config.toml
train_examples = 61250
crop_scale_min = 1
arch = "vit"
bias = "none"
drop_path = 0.1
patch_size = [6, 6]
layers = 6
residual_init = "none"
adamw_lr_other_params = 0.002
Rows from block 2 of a small image classifier, named by matrix and row number. Rows with one number belong to one neuron. Each number is 50 + 15 x the weight over its row's rms, rounded and kept within 0 to 99. All counts start at 0. After the name is the row's rms in percent of the matrix's.
After each neuron's rows are labels from the 100 images, of 14848, where the neuron reaches its largest size: "top examples" is what is common among them. Only what is clearly more common there than usual is listed. The data: simulated grey scan slices of phantoms with and without marks.
# gate: MLP gate (model.blocks.2.mlp.gate.weight, 768x256), inputs 128-255
# fc1: MLP up (model.blocks.2.mlp.fc1.weight, 768x256), inputs 128-255
# fc2: MLP down (model.blocks.2.mlp.fc2.weight, 256x768, transposed), outputs 128-255

gate.256 041:35 63 49 28 51 62 55 22 42 56 54 47 54 54 55 52 74 55 64 29 47 33 60 49 45 24 67 44 34 59 53 38 60 48 45 61 47 65 62 30 39 50 81 68 68 83 59 46 48 56 43 51 29 52 53 23 32 51 53 56 41 82 59 50 42 60 48 41 49 51 33 60 38 70 65 32 58 53 54 29 46 43 56 40 51 64 42 56 38 27 59 49 26 45 20 54 63 54 37 59 50 36 45 46 60 57 56 76 48 55 55 63 20 51 51 70 33 55 50 33 53 34 44 30 48 62 34 48
fc1.256 038:61 34 51 72 48 31 50 67 52 43 41 56 51 48 44 52 22 45 32 67 43 67 39 56 54 68 52 53 69 43 50 52 40 51 61 51 57 34 47 73 57 61 21 39 28 29 40 61 45 50 51 58 48 52 40 61 79 46 50 41 70 19 37 46 66 55 57 49 50 42 69 41 56 30 40 75 49 51 36 64 50 49 26 63 45 42 59 57 54 68 48 71 72 59 81 41 34 51 64 37 40 53 60 63 51 39 33 23 50 38 40 34 74 48 49 24 74 38 38 77 49 67 56 72 50 35 55 50
fc2.256 052:33 33 49 51 69 66 69 46 55 59 68 43 52 53 31 53 77 67 37 56 45 85 67 62 38 60 36 52 19 53 33 22 38 34 54 67 48 55 46 47 45 63 48 49 67 25 19 50 54 57 45 46 51 69 43 38 33 55 39 47 63 67 62 61 59 66 69 81 25 42 44 23 24 30 44 44 46 47 59 43 50 36 59 56 62 32 56 77 57 69 16 59 49 55 45 48 20 47 54 27 30 62 35 85 19 48 53 70 66 40 65 53 45 57 35 31 57 38 47 57 58 36 46 47 51 29 75 59
top examples: limb; noisy; low contrast

gate.55 066:51 49 41 57 38 63 45 31 63 45 59 55 56 52 28 61 75 55 34 36 52 55 74 69 63 46 72 55 46 30 72 59 56 63 65 32 74 54 40 52 39 34 64 34 43 45 58 47 32 46 63 26 46 72 25 60 60 78 39 55 57 58 34 41 57 46 51 50 50 32 57 37 48 31 35 58 63 07 42 44 47 68 49 27 71 31 49 36 46 46 33 57 25 62 74 39 45 42 80 64 75 26 59 84 68 39 36 54 12 47 64 63 32 57 57 28 48 27 44 42 31 54 53 44 51 48 54 60
fc1.55 067:57 72 35 45 57 59 32 43 68 36 54 40 59 53 53 80 60 24 52 43 63 39 44 72 36 20 54 96 62 40 78 46 58 41 56 17 41 24 34 44 41 41 65 04 52 02 65 29 63 52 59 63 53 53 38 40 39 80 54 38 82 61 38 62 55 44 68 37 46 44 28 64 44 39 27 55 66 29 57 53 61 54 58 42 52 38 45 44 53 39 33 47 64 50 76 46 64 47 77 63 77 43 42 51 64 45 29 71 31 61 67 68 53 46 31 37 48 48 73 49 64 20 48 68 59 41 65 34
fc2.55 077:40 53 54 54 46 70 25 76 59 42 27 63 61 27 59 53 57 34 34 81 73 41 34 62 61 42 69 37 93 41 43 67 44 45 42 69 39 51 44 53 50 48 59 67 70 67 45 52 35 54 40 59 23 55 61 45 48 56 52 27 25 69 71 48 47 55 54 63 50 64 53 28 38 44 57 53 47 58 36 50 35 59 55 67 46 56 73 44 30 88 65 82 12 65 46 45 70 23 38 63 62 64 50 27 32 50 73 31 56 54 36 39 37 45 67 53 55 60 54 55 50 55 65 41 50 60 61 42
top examples: chest

gate.36 040:78 54 48 75 51 40 60 58 54 50 40 48 45 46 39 87 45 41 85 28 51 39 38 28 24 15 51 51 65 36 42 55 50 63 47 52 59 57 51 47 18 72 52 49 39 59 60 60 46 60 40 52 57 51 40 27 41 42 46 34 38 51 67 63 51 57 20 39 47 45 29 79 56 44 63 48 53 68 36 63 52 47 46 54 83 47 57 53 67 05 72 60 45 66 86 54 54 42 54 75 72 40 69 56 20 44 24 70 65 43 21 37 22 43 77 65 48 48 25 31 70 39 60 10 67 51 41 31
fc1.36 041:42 27 77 27 49 45 44 31 45 62 44 76 48 58 55 21 51 33 32 86 10 39 34 76 61 83 63 40 42 58 66 46 58 57 26 34 59 92 37 45 39 56 30 23 31 56 44 52 38 53 51 61 50 42 55 60 44 54 49 52 78 39 49 45 48 60 53 59 52 58 59 42 45 61 25 61 63 42 51 48 49 58 44 41 14 46 61 29 38 70 74 59 73 51 13 35 76 47 49 32 56 55 40 49 68 81 48 46 39 62 58 61 72 51 46 73 44 44 44 50 41 65 73 75 30 39 49 81
fc2.36 042:51 69 48 55 58 63 25 59 59 41 25 59 63 54 56 51 53 33 57 62 33 36 45 62 36 61 46 50 28 19 47 51 57 67 55 55 48 42 42 46 73 43 36 48 54 60 65 49 37 68 51 26 40 56 50 71 45 43 56 38 61 35 56 29 40 37 44 77 58 34 43 27 46 58 48 71 57 68 68 38 60 54 42 31 55 40 72 68 65 66 42 60 48 63 47 48 51 37 56 42 35 68 65 67 24 75 56 40 22 70 68 45 64 39 41 23 53 54 35 80 50 72 45 78 76 22 48 46
top examples: limb

gate.240 116:52 56 55 45 54 45 58 26 35 32 30 67 27 47 59 14 39 28 43 66 54 62 70 74 66 63 64 23 61 30 44 42 36 47 81 29 58 40 64 44 26 57 72 58 56 49 37 61 61 64 43 51 38 57 61 59 64 29 34 66 20 65 15 47 58 72 58 44 67 47 83 56 44 53 46 43 56 55 42 44 60 42 72 39 78 71 47 38 64 57 59 46 53 69 59 30 60 45 27 66 14 54 57 76 37 58 34 76 37 62 64 60 52 38 75 58 56 55 58 34 48 56 40 61 76 56 53 51
fc1.240 123:56 67 60 71 42 20 23 61 40 44 60 56 46 57 49 62 92 41 72 22 45 78 38 52 47 59 51 55 57 34 39 56 52 65 62 72 24 60 68 63 66 45 43 45 54 45 46 58 42 46 41 57 37 60 58 67 43 55 39 40 41 70 90 54 69 50 41 38 42 34 27 68 70 66 70 59 67 59 45 47 63 56 45 63 79 43 42 45 36 37 60 45 71 27 74 51 51 72 40 45 76 56 54 59 49 60 57 39 36 72 46 80 74 82 33 27 62 41 41 42 28 46 36 39 74 56 28 35
fc2.240 111:71 39 39 37 53 47 67 26 80 47 46 64 63 31 58 30 34 44 29 40 45 54 51 70 41 55 38 35 39 80 49 23 44 57 63 49 67 49 36 50 45 39 52 59 68 60 49 46 39 40 65 60 44 33 51 78 28 24 52 48 44 56 47 55 73 69 79 61 56 70 59 37 67 33 39 68 60 30 76 26 39 33 68 17 43 51 40 42 47 50 30 21 65 34 30 37 67 56 58 38 14 59 50 69 43 41 85 52 42 43 51 19 58 38 56 36 61 41 73 81 46 53 68 40 68 63 38 45
top examples: chest

gate.729 111:60 42 60 35 39 61 47 47 36 32 41 71 55 52 62 79 61 59 27 53 19 60 33 50 37 62 62 64 70 32 21 60 20 60 77 53 21 29 34 43 58 53 55 32 46 56 56 21 33 50 51 44 57 90 52 81 60 57 63 35 45 49 46 71 29 69 41 36 41 32 56 42 71 38 31 43 54 63 42 63 59 40 50 61 75 45 59 60 49 51 90 73 57 77 46 37 80 73 59 50 71 47 58 45 45 45 36 74 47 25 39 53 71 08 30 54 83 47 45 51 50 44 45 67 76 69 70 76
fc1.729 107:73 39 39 61 47 42 59 50 49 39 47 70 75 46 40 50 53 49 59 62 37 70 30 52 36 49 58 38 62 38 51 57 28 73 45 25 38 38 57 27 34 46 69 73 52 64 54 30 46 58 56 48 79 40 53 70 53 38 47 36 27 47 43 88 17 35 51 24 46 47 59 25 39 57 55 38 94 74 60 79 36 50 61 36 80 68 30 25 63 41 53 64 53 58 55 40 53 59 36 40 51 56 66 39 12 49 34 62 66 47 57 89 53 11 48 67 70 63 60 47 34 42 54 54 58 41 60 56
fc2.729 099:26 42 85 38 47 52 39 50 49 50 53 36 55 54 50 53 60 32 33 14 26 58 30 34 45 42 36 50 41 83 63 60 70 65 58 47 60 68 32 40 55 45 43 44 56 43 59 71 69 61 56 21 41 81 67 66 34 39 59 50 34 45 40 88 32 58 49 51 41 46 68 49 47 35 56 38 69 55 44 30 60 74 41 25 17 65 33 88 60 21 38 45 53 49 47 72 56 43 75 37 44 26 79 47 71 63 42 40 55 56 64 25 36 39 31 38 62 52 23 68 45 42 61 39 55 51 77 56
top examples: side: right half; dark spot; head

gate.672 086:52 31 46 50 54 42 54 66 60 40 43 45 44 66 47 75 33 42 66 40 56 30 62 40 28 76 65 29 18 69 27 64 21 28 25 46 33 55 57 40 68 28 47 44 44 67 50 24 68 20 50 34 66 46 44 46 58 43 33 52 75 20 62 36 57 31 38 42 36 61 68 58 44 29 35 49 50 74 21 23 64 29 74 59 97 45 86 77 60 37 59 87 44 38 38 61 56 40 30 38 59 45 46 48 53 41 66 53 46 58 56 52 51 55 59 47 41 29 51 40 51 43 77 79 47 60 61 47
fc1.672 107:66 45 55 40 57 80 39 53 48 60 32 60 55 48 49 19 53 67 25 65 48 55 57 54 46 41 40 71 70 32 44 53 58 63 61 47 57 82 85 43 35 56 51 42 42 49 30 98 49 42 68 92 47 38 50 46 59 36 65 80 28 68 55 47 61 63 52 56 77 42 58 67 37 57 64 36 39 39 32 63 44 75 32 40 27 62 66 52 56 25 55 65 39 21 63 41 38 62 44 29 30 18 20 63 78 62 48 25 41 69 40 29 48 65 51 47 68 59 31 37 68 75 63 22 38 19 48 48
fc2.672 112:52 38 08 57 57 54 46 49 51 52 83 12 36 59 34 39 64 62 39 64 28 44 57 41 18 52 49 30 44 64 34 34 49 48 38 24 28 47 31 41 84 45 57 69 41 42 43 50 58 60 69 55 52 68 46 62 56 52 49 54 64 44 32 56 18 44 40 19 51 52 45 43 67 59 77 87 48 43 48 52 58 50 73 49 48 77 25 42 63 59 43 30 32 64 84 47 60 52 67 47 34 54 42 42 65 46 60 64 58 44 55 67 57 53 48 33 45 48 67 76 29 70 56 69 56 46 68 40
top examples: side: right half; chest; crack in bone

gate.105 131:61 40 49 53 50 47 68 59 74 45 66 57 34 44 48 50 18 60 52 68 65 48 56 57 40 47 51 50 24 55 18 51 42 47 52 55 77 55 54 55 50 44 70 54 48 51 38 36 81 81 42 43 52 41 57 72 31 38 56 62 48 43 38 56 36 25 45 76 78 59 33 61 69 73 42 77 53 70 37 45 52 41 46 78 47 09 65 49 55 58 66 59 62 63 43 48 36 56 33 40 51 33 39 46 60 26 22 55 38 31 68 63 46 72 85 63 84 27 50 54 50 24 64 24 43 18 67 45
fc1.105 136:57 25 52 21 49 66 16 32 54 52 58 39 54 83 65 64 54 52 42 35 43 86 38 60 38 46 36 37 81 46 38 53 47 43 50 53 53 67 53 25 57 50 50 50 41 59 56 28 35 14 43 67 31 52 50 45 50 54 17 27 26 45 64 41 53 43 34 50 43 79 57 52 36 60 51 42 64 33 70 71 53 52 52 61 51 68 42 50 65 54 40 40 49 60 40 23 49 33 78 55 29 86 37 52 43 40 87 62 64 33 45 43 58 46 44 36 43 61 27 46 58 62 51 44 46 58 34 58
fc2.105 120:70 40 63 19 52 11 49 49 64 55 48 47 63 58 36 72 29 34 35 59 37 68 62 52 48 51 67 61 54 49 49 46 52 26 41 51 62 64 68 65 27 55 29 53 55 44 83 28 66 41 47 51 14 49 45 64 82 59 54 49 42 54 76 65 59 60 53 38 67 14 56 46 65 28 47 35 48 61 44 54 18 60 72 37 20 52 65 63 53 67 42 62 77 67 58 50 62 53 40 23 44 64 51 28 54 50 50 36 43 28 45 35 64 52 42 61 59 81 48 41 60 76 15 46 60 52 52 47
top examples: side: right half; several spots; bright spot

gate.228 077:76 54 46 60 37 54 58 50 43 56 65 47 63 40 42 57 69 48 64 33 47 41 66 38 44 43 35 68 35 50 27 67 69 34 73 41 48 75 41 25 57 40 36 78 38 50 32 33 50 75 79 31 53 62 75 55 59 42 61 50 25 64 26 46 51 37 63 49 66 44 15 41 40 71 45 62 51 31 77 99 56 36 34 45 39 43 39 51 63 72 72 27 51 58 62 41 40 49 54 45 48 73 51 54 48 11 50 33 59 47 60 63 68 27 52 64 71 50 35 46 61 59 85 88 33 26 37 71
fc1.228 085:62 18 61 52 61 43 23 54 45 43 76 69 35 22 53 76 51 47 68 26 67 61 43 42 50 68 25 49 53 53 49 53 46 18 68 56 49 48 45 51 64 63 56 41 54 39 70 46 22 62 50 48 30 66 73 47 42 50 52 67 23 49 38 55 54 10 59 39 40 58 53 56 14 34 53 58 53 26 59 63 60 55 27 46 40 54 48 34 60 27 59 53 68 42 61 48 67 48 67 45 57 54 44 56 63 23 53 47 64 38 42 81 55 44 32 37 78 25 42 41 58 70 55 58 40 43 40 43
fc2.228 084:42 54 77 52 42 46 29 50 45 39 50 65 54 80 36 52 83 57 75 68 61 51 51 13 61 43 41 62 54 29 71 33 22 67 61 64 66 57 43 21 17 37 64 33 31 67 59 48 78 41 42 52 42 26 63 49 62 30 35 46 58 42 59 46 58 58 39 70 60 67 32 47 42 41 57 50 32 42 57 31 42 55 37 36 39 52 50 84 62 36 50 35 34 42 60 18 55 48 31 84 45 63 19 67 40 50 64 86 70 61 39 39 40 54 71 43 55 56 44 75 34 25 49 49 53 38 72 69
top examples: several spots

gate.474 115:61 53 41 49 44 42 57 57 55 52 46 57 42 58 53 40 78 16 73 42 30 35 48 38 30 53 80 91 30 56 40 34 39 52 63 83 50 31 61 70 46 43 41 28 65 85 40 56 46 28 67 37 42 56 52 36 68 49 29 40 49 71 45 40 73 39 58 28 47 78 58 33 71 67 69 34 61 43 46 55 21 54 63 48 31 39 47 45 32 57 51 54 58 73 49 36 77 29 52 25 43 41 36 46 38 44 41 46 59 57 40 47 34 42 67 38 43 69 48 35 89 42 56 43 22 53 43 41
fc1.474 119:28 47 51 51 79 59 54 67 39 66 47 67 68 52 22 49 29 71 27 49 45 25 60 50 45 35 37 28 60 48 88 35 53 47 14 14 39 51 53 14 43 52 41 54 47 47 47 50 48 64 34 57 33 45 38 50 44 60 43 47 57 56 51 66 34 55 38 75 46 47 41 61 42 45 50 77 43 52 54 50 46 47 40 51 68 68 44 45 42 45 44 35 22 45 53 63 49 60 67 80 66 66 48 38 86 53 42 61 30 49 62 40 65 54 49 37 55 25 81 84 47 39 43 49 51 31 52 85
fc2.474 125:59 44 62 66 56 38 63 36 49 43 39 62 44 47 33 49 59 46 52 50 50 31 55 41 54 51 30 77 45 52 48 35 33 61 36 47 59 53 58 65 66 60 80 58 38 55 76 57 47 34 39 47 59 36 61 49 63 40 25 50 64 76 61 58 47 40 67 36 59 48 66 25 40 50 39 39 65 41 16 52 39 48 69 39 24 70 41 42 77 48 56 20 28 60 39 50 74 25 44 32 66 53 50 53 59 42 50 70 40 84 72 82 59 49 63 31 23 46 66 29 82 77 51 52 51 51 55 53
top examples: side: right half; ring

gate.643 111:45 54 31 50 67 23 48 36 58 62 64 44 61 62 26 58 27 21 54 45 52 02 79 48 48 52 77 61 64 49 26 40 56 55 65 77 51 52 49 52 79 51 32 51 45 42 31 36 68 57 46 40 31 60 54 23 48 26 47 22 46 57 17 64 65 48 40 46 56 57 35 45 60 37 57 43 37 31 38 54 47 38 70 35 54 67 53 37 83 51 47 61 62 49 58 18 48 71 56 23 35 91 62 68 34 31 42 38 45 17 51 60 37 62 66 63 80 39 21 50 44 61 39 62 26 62 26 39
fc1.643 114:52 38 33 45 56 13 57 39 53 43 66 53 47 44 48 41 44 41 46 39 72 08 36 40 31 69 65 45 83 42 28 55 42 41 65 88 52 42 63 53 82 32 54 27 54 43 69 39 51 58 48 65 64 76 43 36 49 47 37 12 41 32 38 71 48 36 36 49 55 40 34 31 59 32 60 45 42 20 30 58 40 56 52 39 57 72 57 42 80 53 61 59 49 37 54 17 46 83 46 56 53 83 67 56 61 37 38 61 49 36 63 67 46 43 65 69 75 37 35 48 34 61 34 52 25 65 41 39
fc2.643 123:54 42 63 23 84 64 64 61 57 35 60 53 43 60 75 92 62 45 50 71 58 65 56 44 59 52 26 48 49 22 62 67 33 53 41 31 54 31 43 44 54 39 64 56 33 54 30 50 83 27 63 68 94 41 63 38 21 30 53 35 42 59 60 55 57 26 55 46 36 80 42 49 31 36 57 41 54 32 34 36 77 33 49 64 40 34 50 44 45 55 53 53 47 50 38 38 66 52 55 53 62 33 24 39 62 25 44 69 70 43 44 60 56 60 52 69 70 42 66 45 77 58 24 53 81 70 37 43
top examples: side: right half; head; several spots

gate.153 101:41 39 73 35 65 41 66 31 36 47 51 48 51 65 60 43 48 39 69 57 48 33 67 66 38 25 37 64 44 37 52 36 39 47 32 40 61 47 40 91 40 72 71 39 64 56 51 39 80 40 54 34 50 52 60 77 49 46 31 26 44 73 44 57 72 45 41 41 76 51 63 71 63 34 29 47 39 63 47 55 57 45 57 71 26 81 68 44 89 68 36 56 66 72 42 77 49 31 37 53 59 40 43 36 44 55 71 43 44 40 30 86 34 68 45 56 57 45 40 55 40 30 53 41 70 52 52 56
fc1.153 096:33 55 26 42 40 50 48 49 65 36 47 66 52 24 35 64 69 44 60 46 58 25 33 49 54 64 56 57 39 41 35 66 65 67 76 72 33 35 68 21 65 14 47 74 30 71 37 76 36 88 34 34 56 46 69 35 46 63 74 48 46 35 33 51 34 68 39 54 54 39 38 85 51 73 43 40 51 51 35 31 44 38 44 39 19 61 38 20 29 29 50 33 51 48 65 09 36 55 62 54 60 62 53 79 69 56 47 38 62 37 35 48 32 37 87 43 42 73 39 55 22 68 48 59 44 51 65 51
fc2.153 094:61 48 50 66 49 19 42 33 63 68 69 49 32 68 41 41 66 64 51 34 43 67 47 35 47 13 62 29 44 54 23 50 79 76 45 19 34 35 37 49 64 86 62 39 63 49 26 66 73 64 38 63 58 13 24 45 83 40 39 52 57 46 56 62 62 68 52 66 73 51 52 14 55 38 44 40 43 42 59 47 38 73 66 84 78 64 32 62 51 57 38 59 43 51 64 41 37 41 24 30 24 35 64 29 55 59 49 48 73 39 33 57 56 54 19 78 54 13 43 53 54 58 32 37 39 60 31 34
top examples: several spots

gate.717 010:66 56 86 41 62 78 50 28 60 59 47 86 62 40 56 41 51 68 39 79 49 33 33 72 56 43 62 44 64 71 74 57 62 44 60 43 40 44 46 30 60 41 51 72 55 43 62 26 47 61 29 37 42 43 53 53 58 63 47 38 79 61 40 52 38 57 61 58 30 61 75 77 57 30 71 66 56 34 35 38 72 32 50 37 51 56 42 31 30 36 58 39 22 26 35 44 65 52 58 40 88 62 47 50 74 63 30 26 35 49 38 66 57 55 43 27 21 22 45 56 57 55 59 51 46 61 51 74
fc1.717 010:55 53 97 54 58 76 55 45 56 57 53 66 47 40 59 43 54 53 39 72 61 25 54 53 38 45 38 41 71 70 65 58 62 55 73 40 67 76 58 31 57 46 41 69 56 22 58 28 44 40 25 43 20 31 39 64 28 49 42 50 65 53 55 62 42 46 61 36 33 42 49 58 66 27 66 77 34 27 40 42 61 54 47 15 56 70 35 10 37 23 45 41 20 20 49 36 60 40 43 54 67 72 40 48 56 62 41 47 56 33 40 60 41 47 09 42 40 29 48 51 66 60 54 77 50 69 46 68
fc2.717 010:89 33 28 58 67 43 86 67 37 44 59 59 40 54 34 68 36 34 59 45 62 38 50 47 40 69 64 47 37 35 79 42 37 20 31 69 36 53 35 96 51 55 65 18 17 33 37 40 39 39 51 47 27 35 49 50 46 77 51 63 62 76 70 20 45 59 62 55 38 53 50 58 57 61 47 69 78 47 61 34 53 75 68 60 42 56 53 42 39 42 41 47 22 42 49 36 65 63 54 50 50 74 30 76 16 38 34 26 42 54 59 50 34 62 69 66 53 50 77 80 43 49 63 52 33 41 51 61
top examples: chest; crack in bone

gate.656 108:27 61 55 57 40 41 47 28 69 37 47 44 78 80 28 70 52 43 45 56 25 60 46 79 62 50 42 58 69 55 45 46 71 53 79 43 45 29 40 59 41 66 36 51 51 33 72 52 41 62 42 32 37 60 52 47 60 29 63 72 42 18 42 54 43 47 71 44 45 26 80 68 68 41 55 42 50 16 16 39 53 50 72 49 52 51 59 36 38 56 44 70 62 58 66 41 49 40 25 47 58 31 43 51 44 66 72 37 54 39 55 67 53 59 31 40 50 34 43 31 47 46 46 84 52 45 44 52
fc1.656 109:52 48 49 38 56 29 27 54 37 57 47 47 92 70 62 15 53 49 51 49 54 57 50 31 67 62 63 16 55 68 42 72 28 64 24 47 68 54 16 48 32 61 27 46 57 68 60 64 44 69 45 32 72 37 75 64 75 41 16 56 53 58 27 41 75 31 47 70 25 29 79 45 32 39 42 36 43 56 42 49 74 72 48 80 31 72 74 66 62 35 39 77 25 47 36 41 30 53 68 41 35 37 79 19 51 53 49 69 47 54 54 46 62 61 31 42 28 61 53 18 50 45 46 45 51 82 49 76
fc2.656 108:80 65 44 61 47 23 49 55 40 50 56 41 52 44 26 71 47 36 67 66 61 50 53 72 30 40 36 57 63 46 46 53 38 73 74 35 81 56 46 40 51 40 31 47 43 43 68 61 74 39 34 72 27 70 33 34 64 67 36 46 50 47 63 60 38 62 39 47 48 45 66 55 50 33 63 59 79 36 48 66 35 35 40 46 64 61 64 68 59 32 41 13 15 63 40 34 18 39 46 20 41 60 43 64 66 51 71 34 35 65 67 44 43 68 42 34 59 52 68 61 55 46 69 40 42 59 51 79
top examples: side: right half; several spots

gate.415 104:49 39 33 61 34 51 39 56 72 41 09 30 74 69 33 60 30 55 63 43 78 75 31 72 68 67 50 39 40 58 61 38 40 66 66 73 53 66 52 63 40 48 38 44 58 83 49 57 57 49 40 51 52 74 56 70 48 29 49 58 67 21 64 53 26 47 40 70 55 51 51 84 54 29 68 38 63 62 36 82 66 53 53 73 54 59 68 21 36 65 42 49 49 65 45 29 62 78 44 44 66 70 59 51 28 64 37 23 56 78 30 70 37 65 60 41 51 43 48 79 53 45 61 35 48 41 56 27
fc1.415 103:23 44 56 66 50 51 40 54 70 76 53 36 36 67 39 54 36 67 45 51 50 44 82 70 49 53 36 53 40 18 24 33 26 47 58 54 25 39 43 44 64 44 45 63 57 52 67 36 83 39 34 58 54 43 48 32 51 52 49 48 33 40 74 50 42 46 62 56 62 54 36 55 59 48 29 56 79 37 66 64 46 45 66 38 63 39 58 43 19 21 51 34 49 48 43 32 55 44 46 47 32 63 36 50 59 41 62 42 40 35 48 45 34 66 52 17 62 71 79 60 35 44 42 34 87 31 75 67
fc2.415 109:55 27 56 58 52 43 39 35 29 48 62 42 43 53 54 35 68 64 40 57 83 63 33 26 66 37 47 29 67 74 48 71 21 47 81 26 58 61 70 36 24 31 54 72 51 77 37 75 22 44 56 73 71 17 63 56 83 45 85 24 47 45 34 53 51 54 34 53 71 42 44 66 49 67 50 27 57 38 68 44 58 39 43 67 55 28 54 57 47 44 26 64 56 50 52 44 44 50 50 46 42 50 36 46 57 47 50 49 40 36 59 33 71 58 68 68 46 40 35 31 60 44 69 62 36 51 75 61
top examples: limb

gate.313 123:65 64 71 53 37 36 39 40 35 45 42 33 46 16 38 63 53 46 59 46 55 35 59 44 68 20 52 44 72 51 38 54 21 57 54 27 41 44 42 34 36 65 52 63 59 35 51 38 37 48 40 57 61 47 28 66 55 57 53 55 66 58 55 77 54 40 20 36 50 03 63 47 38 72 55 50 61 70 62 62 34 38 51 58 75 45 47 47 83 52 48 59 63 43 54 99 42 38 39 62 54 52 67 23 40 41 28 50 51 53 31 54 33 30 44 61 57 41 39 39 57 40 50 22 64 54 50 53
fc1.313 116:63 36 60 47 50 63 34 54 75 42 81 45 60 35 26 52 45 37 55 19 54 16 40 58 54 36 53 50 29 29 64 38 73 82 44 16 51 56 47 58 40 63 55 60 76 47 40 55 55 66 48 53 40 42 51 44 56 59 76 35 52 48 50 55 68 69 35 55 48 59 42 31 48 63 33 65 51 19 37 65 64 77 56 35 77 45 58 55 76 76 47 60 49 40 60 73 67 44 57 45 71 66 52 53 44 23 41 50 61 32 60 29 45 24 21 74 33 37 59 65 73 62 66 61 33 52 45 42
fc2.313 109:71 22 52 51 41 73 37 67 43 54 48 37 29 43 41 59 41 44 36 55 44 36 63 71 36 75 84 63 22 53 51 74 54 21 44 60 55 59 54 47 66 61 82 41 18 28 48 83 49 78 46 60 61 63 61 71 35 71 53 33 43 60 57 59 25 46 32 19 58 54 46 23 78 58 82 41 62 52 72 43 57 55 71 47 53 46 41 63 37 49 63 51 38 60 24 43 82 69 46 67 71 44 43 33 47 55 55 24 48 69 49 62 45 30 55 40 63 41 50 64 59 62 30 64 55 44 55 36
top examples: limb

gate.564 141:30 50 37 63 51 59 62 58 55 55 46 25 58 50 43 55 40 23 42 58 57 48 55 62 53 75 36 46 00 59 30 47 57 60 64 47 46 55 66 59 76 84 48 47 59 55 18 78 58 51 43 25 34 29 68 48 62 28 45 39 77 49 50 29 59 69 77 33 60 60 62 51 55 42 57 53 48 59 28 22 74 44 68 95 19 35 32 33 85 55 63 17 36 58 63 62 96 43 43 34 62 30 49 55 45 30 36 45 69 39 46 38 34 47 76 53 39 61 53 50 69 44 57 58 46 57 62 55
fc1.564 129:35 64 23 26 55 40 40 55 31 46 49 42 53 42 61 61 53 49 44 48 58 66 26 73 66 58 40 29 49 42 60 37 49 30 40 53 36 44 35 36 69 74 15 43 78 51 33 64 43 74 29 16 42 27 50 67 64 53 35 50 36 52 55 48 53 38 39 43 37 50 49 51 59 65 37 34 68 31 32 41 60 70 53 66 63 49 35 40 49 62 53 52 60 84 25 33 63 30 53 43 46 63 56 66 29 47 32 34 54 64 30 35 40 46 49 42 61 63 46 69 83 38 45 57 62 60 42 61
fc2.564 134:64 44 28 45 44 66 52 62 57 36 44 61 39 74 55 60 34 57 53 51 32 61 40 51 48 72 56 46 75 73 42 68 64 52 29 35 72 17 31 61 46 39 59 43 52 50 44 49 56 65 81 76 62 60 57 32 45 51 25 65 40 44 31 27 42 19 25 42 51 60 37 42 44 61 55 58 78 31 30 74 39 31 32 72 79 46 48 54 46 60 55 52 32 59 49 32 60 64 24 50 35 20 58 54 52 66 72 63 52 51 58 54 49 55 19 45 39 44 95 47 75 53 50 57 43 36 54 04
top examples: several spots; bright spot

gate.333 124:44 36 52 72 20 61 70 43 36 27 27 56 51 69 69 62 54 28 61 36 50 44 63 43 41 82 70 32 37 70 69 59 53 59 42 82 39 69 30 38 23 58 51 48 32 44 65 58 23 14 46 47 63 49 52 76 30 32 32 48 59 54 73 43 37 41 38 68 34 63 28 47 34 61 40 58 76 69 95 31 33 42 49 56 35 49 25 27 47 39 27 67 50 72 42 28 48 83 20 54 43 63 57 72 56 58 52 53 50 56 27 59 63 48 49 65 48 39 44 42 56 48 30 41 74 50 58 40
fc1.333 122:56 61 51 46 97 56 57 50 46 66 59 58 65 49 42 35 41 59 37 72 61 71 18 39 60 63 57 60 62 54 45 38 48 50 56 53 61 56 61 66 65 62 49 39 48 67 65 67 45 59 98 35 49 55 50 29 72 49 40 62 66 63 32 71 33 36 38 64 62 39 46 54 57 57 64 51 45 47 47 71 55 26 39 60 48 32 61 57 23 67 70 61 38 39 50 52 14 63 78 50 70 35 27 57 36 37 75 42 73 33 30 56 72 54 36 44 73 55 45 58 26 49 57 64 44 27 80 48
fc2.333 110:58 39 39 43 52 58 48 70 35 37 41 50 24 79 32 72 34 77 38 62 24 66 53 65 43 59 33 53 22 45 59 18 31 27 44 52 46 68 59 61 42 66 46 62 52 32 23 46 72 72 37 70 54 63 60 62 43 76 33 52 37 40 51 55 37 73 54 23 39 67 38 48 47 50 12 42 64 47 58 48 24 30 72 36 56 74 13 44 38 79 19 31 39 28 33 43 57 43 51 42 34 42 47 32 22 80 81 47 39 43 37 19 48 30 54 69 60 37 41 70 42 54 53 47 50 52 80 52
top examples: limb; ring